From a checkpoint of a small model that answers yes/no questions on an image's attributes.
Data: trained on rosettes with rotational symmetry, 195000 training examples, 0.5 epochs.
Rows from block 2 of the fusion encoder, named by matrix and row number. Rows with one number belong to one attention dimension. Each number is 500 + 25 x the weight over its row's rms, rounded and kept within 0 to 999. All counts start at 0. Numbers have three digits each. After the name is the row's rms in percent of the matrix's.
# v: cross-attention value (fusion_encoder.blocks.2.cross_attn.v.weight, 384x352), inputs 176-351
# proj: cross-attention output (fusion_encoder.blocks.2.cross_attn.proj.weight, 384x384, transposed), outputs 192-383
v.113 107:507526475542518468492525540490492489511463473544514500500518486470464524491525541532502518512538546487514487554477514497514496510502540504506514518455509504493510476429498493482480515552517497537469567451495477495522507538490506489547504518541492521527473480523493494456526526548511483472476564496492505531532536513488518487519486533499466503498508512530493483494513521512452522488478499508513495516514494512498539494535483523513449509498519526491520522537524479566486501460503543510479503511451532507512496451481496513479491507
v.114 097:415492442539484559501567494491508566561535527490455493504504478478513501502526501508504500568529494508497501518483497471480530543463511478495477520489525505486485471478474524449500491515489511511469540482475466490420450502521515529499513488506501507507487469506485498498461513477475522493519476521486504485491526519509484512512485476487459494532481489508528484496507476498487462512498489500508517534479453543519543499476521522512532506503503511501510497469462509518507489486524507488462490502540482515490471497472499463521478520
v.115 101:503577531439486495556509493512509479529493537519506508504475515506490529486533504512480494507508541522456541488459521489518479491489515527512504491467506507554477505510516525528513491538488475509527470505506523503540529511517517504489514528521486491483498496489529497466535472557496523495491530496471471533491495506542445548508509494455503576489463443450494460479530497501505480488531484494462519495476477493434498474504549490525464500520466484519500543474466516541530460481498527482497481491484482529513512470462513460449477491
v.116 108:500518526540486485508514497508536474483498498451531497532450489514497504495509542512474493508525464535519480483481451484550534447504510507557485552500515509514540516547473542503517495472506475481549491525551465572493463455493512528504489502469501502485498506492490534497499521515561492481471448536469495495454529485445455527495474478462501490504503478482496497507466541466473522508490493501460494535515537461525528493472513484471504497478514492477502491497507495488477506497538495489526496473486521492480488496536502501471531484
v.117 109:547500514496517499504515496496447479509513473507485521517470501467563474451514486488528464517502511522500497499517520483522518535487477494505482512526498490509537502526489507480518512499503469465488483553480538529507521535522488520488514466457541514496545475496497483516496522496476518527488452518509522468467496484487526479480541489500523493503538495500522518461477452491489493512539511496466490535489496493473504478485494530482568455464524518508510499474491460468525486506490475467464532485507559471448444484501484514483482511
v.118 103:511496536523516474526504486494467482526487492471502489486478516488512525509489457513468464518491510472519504499503539514507509549480471477515519506471488481468508523487498499496516493482491504517498473514505501518460508474494508515463521517497520467485516509507477542522502492493471507476502475486460497490481505502525546493545470531544475508520526484551518453503500516531561539524477493516490581487524485506496480479437506501504514474530459463449516496515443485484482513512536488503483486507476478521474462509482509509490482522
v.119 104:535517519472522481505503519518542488460446482492479456483526480503494533504427503502458529511484517497513478484487475497514444472489440502490478517492506522472513536513568522474520482491540485498509503509496470477529527521504512490512503492487493457526485523524451497506468510495473473457560540507492509483509515511493480565514502489531486520522479545502513479542491479515523531488551486522486506488493513518523455499467506560530478527514510498501521493490525498480539496508485483519476513504457511485537509470528480510491467518
v.120 107:498516491498497500479482520526509474451496533481537490493518479556517489452538508463517460544460483535480512467524493527490512485511461497494510531496436494524508520485512518508591518492500494472458518510481496531490555516521494457490460472503497469510510474491484509481444525486471458497513494490530515536539502491528538465462459501505535471535542514472481541506485441512455541504530457498487445479534490508515467463556508495500517508500513518506489481473519493505478538524467501517466517522479483548494525490520472539517508458
v.121 095:529491466504491512557474505525530518511462440510517513467479486516496496478485482465486472510492516515465477436504487487519510513464500490504521502498510526463487524484514482502508484539496499477458463525483504522468553505498538498510487495503499539549500539482549514493490486498497514474523461481536518543491499539483497554508495510460481495517513524542485489500477526498449494536495501468483519545478507517476474494516521505489508507503500454468490490501485498509486493515483515486473514480532521502504497511460533479524506487
v.122 108:530529486493476444461478541515486459524471471491497480451495533536542483498506474515479501511504526532481507481501515514465506494465464482502493473503477493524537520481489531486513486546521476484493498481502434464462467459448511490495518528487495498497528502518592482501502460478501439500482523491491506512480511527513477530490508542485466488497491504502495506489521541495506517504469474497515531481507505481491518478530511476521482523504459492450476508538531480511507502465530488485508475507528519531537550498490481496491537474
v.123 097:513508539479519505492484484526530483504519541519497473483495510508465458478499460470530535479501505523481509487490494507515511487507512510542507507503482485532505497552505521518544499490488518531518528498490490481494511516481500462496507495496470452462525517506565541498499540498463510457497547503481520511461469490502458485492494507547466489499511506536499538524485500473494545497493513519477462460512480477537535506485480529508505488523466433445497495538549502503485473539508541507518494536497530486490522505505471484509464546
v.124 105:486498548494481501521454459534521518518533499484571543549499494521521494482470475499513524509495497487502470537522486482489521480526454510496522472478495511487505511520502488550501485527538487487564521532528495474490554455476505462477489487526509493486516517529477544479552553477517501502440509477489490525483492433500470499472494465456499493507481470503518528473495463483505573521478466454494497452504493468524481479519495488490505465477494504511487492505440494502502458477502529498478512499515486481494484463479478505503504470
v.125 113:502520493481474517460495525504493498497509463513482511493515516526536506500516528551511468487505519492525485493488529504509482518461521488502495516484492500538469502488487453548469522507493534487493500500515537508518512466490513538491510547480524509457505455503515518548494497500489511496512505498484499476516489547518518438510475469516484510475480478484473506509498519493501499507482507517531511481500531509459481537524534469493466568511510462497491494505528520559489495494524536472497477502462476539516509470520510508478492489
v.126 101:506472518505481482540495513510501519473442469497479493486508476446489497530472503502452473513471504497503521500533525514482508526477467488546482492497481505506505459484490512494465496491485489515524479505528529441517455505499547525513514438498500482489507456506477515519462535522486465519491476479517452482533467543495545496504536474550500565508538459521511487522535507491512541500499533468525493517541523502492519504491493455565513480495520523473518433494493530500497515523476507491546485480460510495499526499483525503545501520
v.127 103:506492495515498474493515456466512469462473490503477533476472494527493495475531503500512488492495506507515499522534541480504519547478542462497519505495464489483463488516501514492536508501477497500486518510488504475455588493488518446466530559545509492524525498525498508492487494515529467487508520504520534502483464468487495554485573474468516510522529524494508505510526465513484487506512495472470513506504500522516488453461500479494547514472525511496471506502521464504516470493504520500487502484517482466541464484454509513487479515
v.128 108:483494502520461509476516542493513488496501484471471476493519491488490496482508501527520488509493527523484535499496533495470463479465508502484485501453485500545502487478463498539530505521455525517523554489449497483507467470534507527539501525483491481490506520474505518465458517511509447502547528517469478482519518520478450550459484508519519521507523495490514488499483493519479444484491502476539456449500481528514496505502521488534487461478508472491512525456536531516526518480485503505510486508495510551542498465488472492527492503
v.129 101:474506476480487479469546524501521491496520508533455520487493498547482530471474559486547497546489475546518488498484515452479483506474501503551453474511500499528535559529511472509513467502455497538516478460518500559519490500494496494509485502518546470502477525485455498483474481467533496510522488505512505499537535521497454514470501502507549496493494515501546514490464496491448493487478478510498473517521471494539541498525519478501524478549527476470533504490495506530514472487512522492524527498468496484495499521502482516510474502
v.130 100:512505493476486519451481511517486515531558492480484473513493474537465479505508471473532553493457475542458499506513504486501467489463524493508501523516509525492480480508501466485500457481502469550476486483494505518525450503489507485516476508497488494467527488487515494491491494518502559509493517515501481515480493492511519507477542527473499490434496515504484502481493521525505499440515529530493462503504475505492502493523506458495453476474523509485492481489584519493494452524516464541479508490528492476522455534484483499505522486
v.131 096:519516485475493474482513543538492503472533493509435502497501478512494516487512494482466515519520473453510488482524510449506506523465518483483514507519542479486491499469476506510514460456478523530518499534502530486532488498514462465497475498530515567476523507481510471496473508464478487483525478528474516509522481456485471500492499523508521521469474452508458528495529466518519483446540516490508495508500521506513487501517455532491530524478521470487500529493517495497497512531516493527474544452537534446488494477497498508496488511
v.132 101:532523511525501476476519526467461521485523477486511506491473534500478518503504524511457530503450530507517531523500515514489472530488515525505508529517496479493481524489512506501510525492513497498501530496485481505557504461527509509483474510521497506495522487508473538482487517504556470482528531507482487496545528541484470531483514507498513453518552475470484529528537521471443528526443493503532494459507521560509494480497515472519515479482482550485481490526515504504501478493529529472528454524495483512473506505469518506518502464
v.133 101:504531500506475500478535518484483520493520481532548491477479492505494508494506503475496503517498471521501479543504514479518528463552512522496489479527504489498506451509454505535497493522504495454498493500508508510467514482506486471521503500463489508521485542499497466495489530534560515547457476465505460489521463491509486523552503545474493433504498522521539485508490555478422478481499521495546531475511483513505492475513449497497496507500478537476484483524541494490449501526501489508509515512500534518496465455498512491508474501
v.134 107:524463421543498540493509476503486490510538509473493490489465528426521508497506477580524509473460504536537487476517503500526528465489485506497540509502447484500497548503476473514490483515535523530525492521505549527473479464537481517504505529571496539493471489527509535500533499516444489452479492507539503496473505500530483490556507471518511499506532499529467494521499512518461506490536496507494499495477474499519506530506496499501515486502503505496489495482497467465481412486490490536478501493517529507512476470548478477475487533
v.135 104:501494480484503514483487518483485503485536513485530499520496501440489474504514513468492540508466454498517539443528470477506499479513486489507510492532495489480547507533456469511516472509524501529477474478489519544475516489487488514473489439492483458453506527403477490479530472515493445513522517491499464521450499563506510449493509454514488456503568485556466496508499485475481514509562519460420494504456513510491499470477492432498483489478497524486498493505519508502522515494499514484489517494488492502448579503537498499474491502
v.136 104:444473537497535495495525504506474487512497507490551512529497517518521467489470528503455467470510524493477495501465460524482552494539482498525485543468518510485513542453505508485457500500470480491514523482522472528506475508556528477482541522490546501491507497491472493531459523551518474490480479532478575528460466476467527500514479524483537467509545491494468491471513472540547562548425466494450471495472481495484534528511486498516538486507460480487519529468510471489512466483521528492487485490474506469475494513501459533474490502
v.137 096:520491499459491502503518454511479482467508493494525464463475457446556489507516500486498499484508516499512516456493494489496506548503479473468469513497512490472489479557499493518501485527524519530442485478550448506459470503486501522495472499491541518475533505481469476490508451493501496499487473523540465533497497493504497494545499517507474507519459488491517504488504551489485541509526489515428553545502503501470518524489528529546471519540509524476479489479495508525523514507472515521532459530461500472513513505503513505473484522
v.138 108:538532476507470523492494515485530506505512525483479501486515499484492519467454512529480520477484500511545508511515488493545533514480476449504485511547495518496506529511526519484526505435453470504484496517487524545500487488530491492499510486489529484486533495487523533488495514545501487476515515508468442497518543480504529506484482534479543466500529472498472484470529522489461443508532481517510482520492536495539478531517457474493498498492478530519494505478533478481532501491502496511509526525532497491461508525508555541520487477
v.139 112:470499507542515455461469495470467527432506486472466523482484511548492534505540535483504510502502510516500472486546518477467506538496513512503502515492496490572480505466505459509504545492489486508496561487516514519494480507509474462468492550514462542472479511496521485494466521504524469525528481450443526518490495535510538491498510480491504526501464458519547483502454542523492507533499524486489505491518505542512518499501471531538507473525493523497471484519505543507511444509496516510507485509459525508521487500510549493464434509
v.140 106:483477458484496493482533482515524488494485525480520523519487501488459502520527556492491527515428508498520497480530457503509513519548473479531456468486479499507499491491520537481469486483536487460464498519531483471483485528479502501531522491459506470494475483471503481460486502494508450475506503535500507537453489537518492466480456520471502494485518504512514527503536498500513509526486483467490524499531504466499473517461472514541488483524480499495507500484497511527508498541519533507467519515497527551516508459509483486503505483
v.141 097:507473488504510496532535529508483517487529504475486498505480514479485479491464510496519537467433477516502486465522510517491502461492500513524509470502549523470528504544563525500535490495523493540520474522544491481493506528465488486459503489549516502500519464520497457505485520531513470537502495514490498525526481527514503532553512533524545531521495533544553493476512557510488469474513470472508517519499472485543511482514486522474501519501528497489513457465511513473514463499456518494511462551502492507561510497509495497512481485
v.142 100:515496455493481463511524494531501519507448488499452515462491544530528479554489524492540504508496503530499485538540530528506539511461496472502506465518508514473479484509528485530500485477491496506466458505505477516505493487490448537460508479509519552515492493489502492501472493495487526493494463478475462530452453476469507477483531478522509555486523545487498467501483486531505439500500500526546520522461505440492483447477455460495506491511462520469497513476475498466476496495522482505494510515563491485494510470501501509510501532
v.143 103:526478498475500515491442461521459447508509485495530522510455507544517492553517465489483527528482467518513470481494525496489529472503541520487518519526511494506529483513491524499463480477506482486498486517525519505459474474460455539494486496486526505521522532501535521479509491504527504490511477464505467490529502514502519484536483503529466518459471546458524488459519568447473477515460510489513508521507520457537490525553492468460535474486532498488476521461498510496482537498507483496511507504502492509509470491438528472505503493
v.144 094:533523480479487517529501507523514495475506507500505493512503508530474509502487485502474530504487483487504556559494480520454467521530493487454539474551493499484523490472492509496530503485494520488524455542543483562560503529504494511547495474495561514531497519481508537512501426523458499512535508535489504515520552487450441522468533519487527470509494488465466525502488488504506502503510478458512486474486452471502505515481490505515459489474511491457510493514495500478519481489465460486523463518502468496486477490499495513467478501
v.145 100:491493515493494487508496515489498478508506548471554542500517458508492495516506496500499470492540548476495493471499529519487490499462492507500519490512545542531507529481479450506511499518517523540519526492517499482484506470495488514485481486460511519514465476472520481493519506466517456504489455520509509544491521480491525513494491518438498533501508505510480510480507551484506510512541514480485509490501503485505485547524421522514531466513497513537488489528499501495477458487512475506493502457534466496526466490466473456497496488
v.146 100:492522528465510470449469527503510513505487449483546479488497470483515459544488515504493476503503538516484470492537520509514510453478515492522464488521479493488497482553465504454526464501510485520532536488473503545547523531473539475507455495480493509477490504533509497455553526509470513501514533461508510502516505543508551532508558497509527502494507469481487542492480535515553473491512483504488496553513501516420479481497505502520485460495465495515486499513519476507478477539498485541489511470489487479466472485503507521489485501
v.147 098:515508509488565520549478534469510547464495518500510495532511481532450503501484482452458511502520508526483479499508522548503458491517516459471474488491490482518444525542548478528496491526467474519503495544470477493521527486481524526511508547522593517455491501552508520547543495521530498458464500549495524509508509495475484532523505480517523444485518501523489537508491504489473492551505533511493493508502511469511504478465474485522540519486520528491506517484474531491479523459517487525518537520519479517487571499494528524507524496
v.148 104:527500511492473488517487471512565531499482486531521501507478496508491485451489499460516528486449502508500511478496508498525498565514499525492482540517549473472509471470538474536500543496491488493509465503459444493516497524507538516506483459531531506490503459516473499516487504483498485482462486482555528501536497485536509499507531445504517509525450449452532543560509481468507532504437527529516509512519498473476495462489508456511518515512495510484515581492520474518475495474527456489548473472477514481461528483496521568506506496
v.149 100:486491455452499483499505543520490527505488490548454513574527470460474540494485480483463466492523496535504472498481513478522470517479532500498528567525493516542465459441515492476510489495481514526527494533502497521491497540487489499519518486492522442466521568487505519551533493537516445550482527529479517489456483465473548513471517506512501545509573488491504499500517554526517482510564477519510473497506502512547520498505511501542447515522470478507516494491494532528481515532555533496507529490517517511526487469562461518478571526
proj.113 103:502497479478497467521465453464475486506511491507506540536483499479493518460528454484485493511492464487532471475516544544520547516496491463516486462490472478499480511488526497501503536461510491498507513452510502485430540505519509547539506502499518526529487532501502496524460505485527511498470507492499481500486490519506470512499487558487477483504506512547474493527510531511498517516489487470521529522478513510496562517497537437495485525503474479485473472521516466519528489504492528494551537541492496508457509504532478481495519526539542549473484514489513474497532481530532463510
proj.114 099:481485505526467472507502492461505502514491519472505546492479502485469479477533473502511502531512494536522531529472522474479512458458498484503482463532473476490495464553522514503546502483487479545485501522504527504553534496528461482514522528511548452514478544485549565509478468475511497510481547530518485490486506514516465474509469496483492471458519501465523497522501537485531499501493536499532468541499523520489523572554494489496483487534498454509493475476520541486464466511504519508528537499516523499520474510515549525509486498502508485480503467517486479514505485458532474554
proj.115 101:511510527507506501472489499501477482515474529473515474477548488539499500485484500519514489516485451483477480512470534476549546544463493520494525533481553491458510499505502512536485470538534522534493512525487492500469541491515481488487486452569447464541488501513502518554492483475540511476457508510544504444492489473547515478534532539543496444484499505492515512474497484493487500503493514460502505510482582550536514465518455501542518482514483492485498487514480468512479503485515509506525451509499520505478508500493506500507537446524515469496470515452486521520496499461489516486
proj.116 107:505470458491513498474498476519512508517531529477480498451514505457513494498527579510511502456473463485503547456510495511509476494509474515483528513491515542513539492477499479504531471480557502479491545547464472546501507459483570514459488499518495515478510513501468513452461504523493532548508480504485498500473477502505500484495479513539497539497511493465495489494583504513485473528524486508481514520512494465513527498510508519513461455479516516483459493524503495475446499450504498487492472481516504534500472511502504494488497508486555514515497498518504506461520499503503537464
proj.117 110:464515500498500504479493527490491482516490499498497501501530502506540537520495506507516502460515483495516515496517446535475493530488511522526471565476503477479491469484526459514507514495441495488463507505499501510518485492469530465510495503539552493487497514514467508445532518538533485519482505477488468506512500505483525492496475490466509505524490518473484523541506493472463467493525528533497504484505452499503491520447485512508543520489473533525508530492527517499529515473462483457501466508527501480541446519502549510483528538514558498492488524460482546503510467518490472479
proj.118 097:554488508516486476522512499461455515497505520507509515508524459527474500470449478528488499458507537449513487514499491527483514498485519507475479516527504470500511486509484491503463461546502505530465506505517495486494470517521485478501542453525476504486500507473504476490535478511479474531506521522499457468540507493519460508517489500505493507528539481485490491519505451450475485456506515547508493471490477487518478577545499482467514520556509477484521507496576579468520523538531534501513500485518495467543490537520534524472570513507477533550512499487488512511513489498484497457
proj.119 104:507513520480504464544552472498540516522493522549466500506487544548492447483435490455526462423465524558517488509534495477493504496488452481491518495501499533451481493498489506476494546518534481513502481522526523521466492523515504463486489499512469516493483485484492479467491477522475484527494539507483551500533543493547500458490478515491470514526514521511511519491502539494455504471488505468486517489518484473496514474532460531481542526500472495512510490501457489487496529518495526491503487518508498495483539520544506514512505478475482470543535497487497504447517485484434477497
proj.120 100:469478460470531547491495499485485456506483517450476507505476549506559498489460504517518536531517494500524478495521509497440505513513484505463513516497512514515538465510476507537473487484490496467496466488526486513483509497501541497476494513515500490504513483506478486525485456487504481530497485459503517486507547471448533509554488493445503497515489485450469478500517493498471484494522471480492518486531489486469481495470459482517528529480511516500511493491474485498479503482498463508474525464487487498508469486518470493561540483489469501422442520490509515483544530520525514518
proj.121 098:502506540549515489483540512501457494494514530487487463448497495523496504563532508484479496470511511495488503485525469464515483519499512505545519495456532482469545518511525515473490489482463474510483467429476532482542475512516491522505492522521525563489516493489516464487483513515474528488511496503542506498482535476477537490511456491496452506513545455490505542495517472467458463475463537491525506518513499494544510497524480458480505516481482484498490545484513433493469513467510520457502499481460458493490503493520504522500499569509504492518510537483515521506511568499460487445
proj.122 104:499525445533498457450486498494470510464458502487518505505516498489499487492531489541536495481487549481492534497561529516493501499505528481455534508537509546500494501535508488468501492508511481531518481492478460490453492505511487518493454519496479511489484518501526512490450494495458533558460546484507546484453505492470487484491511494502544530561469479547450529496519506492497518501502482414459505491515527506506511480472504461473493495515446490438514497517508475517486517530458486487495493477504509532523498498509508510481493480477539483502467538553489483507520509508482484499
proj.123 097:480535467503494529492475441504520511528496486508499474500486504519479472475489530469525509457485521512470479440487487458503486471493490514478501499522515532510488518522485491491492516462502485494489509496486459507518490473459495490532442552533505483494528523462497499488457504541506528506509528510519499541484535513493503488530510506456495508515522478503513454523506446517531483460471496526459494481464474488509481512505509516551481520478523539496504518474505530487514498500536518530474487511514515504521475477505465522537512531481465480448476556554509482484476511539485502463
proj.124 102:547482525505482509517534512519492529518480515505486498477536480569459515533500560536477495494485501502513485470483476502470453528500489453509539504505515487532546523476509497533517484492507479551505490463508513486498507493549472522493494457515477481469517475523482532515518484486516510463520479555472515531518485519537512513520477484495495507465514495524504505485533469495508551489466530474481508501515512483554496467467498483505495498532476520487529480474521461537504508449502517534541441508548505509505441489522490536509521484474527480462501488512464519453483515490554522455
proj.125 100:497465442489522526454517500520500485487480472471536480534478505454492513479521465490460542511481496498519496484478552531520542538543459534504475497495529523538552440530485508498496506491522498520498481453522482532484506523518482504547503473528486482519521518524550485501463480474525516472463510477557500499483517507471477487499520500504494493486512462537491519470507493552511590510463449486485518492483518542501543469507519478542533490523504505466486486460494527504487506521470507522507495486480506492529549509517502452481477518527517488510523504500487477513491486483536515538
proj.126 097:466483517529483498509468501506505480484545505492504488514473548499502485486517479486471517510539537466480522548522486474528509524488482479503479507509473478527521505478504491490568499511490507448512518468471492513447485490498488488453520457518522506529510499469516532522526553469507511498506511468475477492525500508482496483558522504445504495495446515524540518477483499504519505503501496463495477475467510496517515493543500511473503514476491559463488538514514502495499504564469492474507516457475519487505521530531486490519505487522499506490538508545485483485515450479496507518
proj.127 100:519533511486507516534535519526486495535481520495496510496508488462496506448500538473505550508523512533502527463507529494493526541498479485504514551448556518514479486503482520527519494493524486488462492470516498483490520492438560486547493524493472494502525501492492510527487510517507476478487481464475511508511508546500497470509475458528490498571504510511509512495524488487519512458476510509485496494465493537495467486480562508475464484483530484548508507493457497507525482493536524509538473523496522499465424495490504476474501525479484430494519546482473551500469514500508456480
proj.128 104:493454475507514493490491513472507478499500538491503534487524515495475473484523491495476505520539523548497492497479524500527558478503535541505499493519491486520501500491504538515532504528478482499484527518521516499517494487445492486497477477523532486502451531448488476527479507524513432503492523470513490535489534474487495489488499521505489459505499517502522457524499530531518522447460508491512476538483555511474518504529488489516533515501508510470494503507515497500491469516476475486513538468480442506533514465486547457457486512531530484486463475516509450477474524466531484527
proj.129 104:526456571493462483459537466489535546497520509523522451447514465522505513516512493485519520520499476518488510491501489525490520492506494500532542518470480437513502510506476535534512452458522476526492452523540522514528552500522496509466492468479530478459483477507441496542445465509467488519501479483472462462505504495527470494524538509494523516545507520458510493473513519509466473453485471486523556498539510531520512502488510501472551477481480450544551446509466485511493493518485513504500518528498466503489491492483541506535545523519507453513527494486501501527479499490506485482
proj.130 099:512503514531461461454550504520523514523507534552507527473482518508481544494524514480519489455493520514514476520464518496483492530548475516512494511523531453512521531479483448498532533465501514525468488513517496476468513482491496498525452515519517515459507538492520510526508537450526488500540472512449503540510488502466502522488530501522505485520526515535506506495493479539505496498501526497446493504519539491491543480487557493490540475479483471510483529509514547491463470464486512527485474524513448503495466466476514477533467489440493512481510532520507498513521538448524535459
proj.131 095:494485490494477489482479478520505490474497497504491541478501513469444496530501497545531511486456509504492472471492483497513471494502512530542502501528505478485487483498448515514504520487499478495497512499532474483506483498525514485483472495495503543493495488536518468471520476513497495538496496526444440514524472444527518498479520466468516500498513545533528481510531469506481507490443527538491504495477473524525450474545511496469514500511509526522520524520509503513453523460503509472459501558523484517497497473513499478522537557528482501506513518501478499516484511511544459507
proj.132 104:476502501478534519523472485473510485489507457503534470481502491470518491497508504481439479488488465481496499486472544536517468489530454463541513490478534515513464500471493528498532521506488538509513486491532485515526507500497506496451509515481508481494443520508479499440469460466468468463490468487518510516520503492521499535571544479550480506520513518480497501475464518495497458438466518464516550493471519504477472515506487441502517463488470503520508518458499492504509531542490449507524582487521461540507515469514509495493494502502521441500488511490491445521503531506484522518
proj.133 097:489504549532502502470483508491501533493518520495531514487472496487509533487530543449493463496495495553506498454543500488495455505490489496469501503495512559503491517524506477537531500477467488493541539470519462496524544488507507540517512461488498540459525534495494504489465473471507436533564531512497529454473507527495492500511489525521519477557558514466473531526528499498483487498480468545519517551545470537439503525474487550524497529469470494482511496534462468541485532521491478473539452478497529532509464484473535511495481528478503497492499504533477485521531543476493511523
proj.134 104:502470500473483474481533461499529534472527521508502482451510501518460487516491481510508505509482522465499477559462505545484537479480516484523504466476498508472502508520479490492504510537505522484468464449500490505535509506444478485468485501506490523533521529519468554483448546493527514494491473442491483505528539508479517531522508455501464479541479503463534493502449538531499470469498523523466506517460487485475491509500486499488524450523542473504474462456501478463470477489500519488514516501555487470498476487547537501491533526504514473549503517507476528481456490497525545511
proj.135 099:494510463471579476505476472493489453447530570522458513495499503483507500529542492490493536485459497503526518491510498448484443565505506476499472489498519494536526454460482491513467529522490506477499524510505526510487487500521521492495504494474471504488505506495474530516484496490505491505472480489513518556509487535515539479486526560493499521503489482448507458504493502478506496505541506504494500445481508488481516481507504509494478536496515494486497495505451510462544492499528512504510489471506481485532493485509499562516516480501522539496467488461465458486522524516499500503
proj.136 103:520475525423517521464502494470520507541550447502506514455500492484529462473498495517460520480541489442525488506511471482519488486476518492461515501507518466505516522465498507447491494506486473512492457528501543493532459511471471489467471478463527494514497485502453479510492504485561501504527514494496510455515535511532529480498462502520494493481562521535522497479520483507536524545501470487495523522509545434515479560469521512509486505539531489496532519493481449507491517470487494480487460513462497519523507470482464491508502495514507498487517497497499534501483518478506499492
proj.137 102:533463504484512498463517500514451530491495523493520534461514470517530531525479483479477526446509486492461483538559504483510479521465484472493474558530492496466457495512487451511521527553508476489481468460481503471521501508476498528519497436506497534502510525548467487521499516463490555479498546450528506461469475457500488519530507517540500493529501505507461490515563501464467544485524497488447496526515504534479477498491457500475477537505561455533528496520495490496493490524488531497490521450468503466455515493508490503521505495517540483495535533502534503550534506494504491501
proj.138 105:495519535485508543491471518517539503473541476501522490485523559471492534488504492549501469496486465517546506461462515547482474507470485556502495497498487477543482513438499523528502525463479511461507472525506487530524455487441512501524446521484474438485513454511472444486497524494510484492517471506428479558499493520505508469451501497462517534526494499482541502474516504527479458467501503465497514490453509495507524459529464490494525485501533508485494528482453470500473532529512517503481503519485501496535469476456522521534508552498481476473491503500501527538502492491524490479
proj.139 115:473495538462432478444510515453490516502489463456471466542511510503517467496533461515460504479501506503502536484485519445513504522471527481530512446509495527527517490519492498524494485502487523551490510479523509515475491520491483520495473524511473506467489480490458556502527493503495496522498500507498518518481517511515522473530526482515516459499517492537499491506510509553514487469496494516486495497494511533511477489480516500530512512476500490475543452513497496506478532525471475542497523477485462529528545492496550504468492505500469479524478522454542459479511520526511529479
proj.140 105:504508525481495484518488484505507498470507510510484474466520490519495474485517467520450486503477463438491479450478503516523472507474514453508504481503501536531523480526488520488494496496546494492492468523498472531494505525436474513460518497499490533488520525532523517511489500552519535495504502495491527477511501470456436502518519507503505498456496500515508503486461508484464490441493508498474503456515512491494527479487515509483505497506524547546499460469459457504479536493506488520496528473468526525495452482499490564497472521475432477518498521509565508478487500505525505477
proj.141 099:486495490477499497460534454465489436498513513472501480476471472497433509488469478479505540501516496509447510498535470506537529524487525479483475501538482479512494512506492502495566488485499486485482484483485540462530528480517495484521464479493545489476483481505487542501505543489463460534502522470484543478484477503493524460529512475479506517519500513478505531505508511502503484506487480494523457468506515517459520500495511496469512460521528503484505528511490527461496472530511492468482496462549464549519494513498540508461532474437505483494451518472497467460510499502451508533
proj.142 105:490519519512477506512471525472493472493506497471504472462540524553501510497522461456508472517527508514499445531491493465505489521481515478520492521469506506510493486468493513512460566494512509516499495511535524486487503454487479501493491560519512457488520498535498492465497518501480512520493506489517511469447474511480487480461495455522516512497498479535498476501523489530485478479478521545495467512533504542500544503469474493503486538530504472483450544478518512520511486519509478488529496505514506464499489501521536503499559492532472530487500526435461530514539503497519504539
proj.143 103:508547485442453500469516495497521500491514503505520468469491507440563513480449535488491525473536484434473479502503486524490469529470510509509440488513500505476537512478468471536512482497510527527493482451481502496480531505544512519495460481517448498452508541528475546492506544531470476523468504504488502493489483469494500511540482485490465482514488501500518507505503486502468488541511441511504522526492456500510536510491526532521503532472484478481510508523450513484478452500525495471524484497490471512507471526468497518456493497462491460487456494462515484565501522511496495488
proj.144 103:534511492543492516499425486518540526485494465486514488464459496529475519483508487476477517520513501473470463516535519503519500485517521502463544505497475503493454535522492492504502508491467502485525500529470507463475463489477505515461528469564487508481468447448518491541525473472495444522465484447514534469505496479498507481513497490503533466464514504478492526518514514507479493492471498531484467552551488518552463506518492484477540489531490496527525510510521474498496512480498500549477551492521488501492488489489479505546516492581478516494486489483520509549498478463501489524
proj.145 104:468519515491471555498529541484516483514521549465524484462494513507482535482498508462507494528493442498493556509468491525455539512512546519497511482490540508511496501509491477505497506489486497495500512498517505487477459516510494501544511489462518580475530521463511484510474477492461495507520525475498519469532496491453508487510575531533495515536507535519491476527514542505500531516477465472495459487499505490492459536496487509502497497520505507454517445507500525501480471483516523522529490463520505501502545506509523493523512534481460517506534494480492530452515494559470512535
proj.146 101:524497494535460488480484538464497519472498485497517514511517496505553534551533507507525472499515531451515500519501518510452455523469515423490543521523466479445476514494480486508481521513509534476446542528516497490475532505516531510487532507492526455508497519478509462505507503508517558511487494491491460477503489489518468494522500481492499514487497536512510525472470491494517505523505513498495476508537477537494526522514478535492502513528511527527518517488528486497510520483538489508530507510489549509519509507494496495505458517458557498527500520523475475547509522454464494477
proj.147 096:504568473500525417472498529465540479481504468460475490469505493523448514523514485520507491525479457507485527467507493463524494512465516489523440487530497506476481496508525475505514522511519443502499501513513533481506465529543501451493499498465488542535508484534514466476530518462535455515490493472497501473463476502527504492479546531494503473472531519481511509510521522518501503498510446468496487520495489484472500532524472538458481551523481530502489498489491479537516482479512479523486528475531473514441533512466480468510486486468523484485515492520499469510524500502491520465
proj.148 105:464501528530481536500479499583539485514522502502420532480520495503460513495495453503502478507501467475463551536508514480524481494482556483527466510489538546502495552471515522506489534532506479487531508472512540520515520499473461474502514484505432430516530505547485495517532482485511528473493501510497494509527511531487468466504476463498548518453503511479526526513498515515510477469519481489492506545513488517498486541495515533512488523496462495490461529464497480512510494492488534440508515512472452499510499501538515505522521537540485481510493494531487516481487486472483541513
proj.149 102:419507479495510431513491464465475484478501534506484539466505516508484491462474481491511483509543488497506508465493483499491491484500495532539499524541474502482503523536524481500526517523503520507545446558491477521487455521503496504524535492472515555533476510537492489525542480468493484527515552493499464452499506511463518486524463557530519483491519541534520525457487515515489485503504469479515485451490493482455476519482555510504519519524524542516498476485500506482537518479488420466472522474460496501487539496523514548506497471535506498514470517505557507489527463467468544514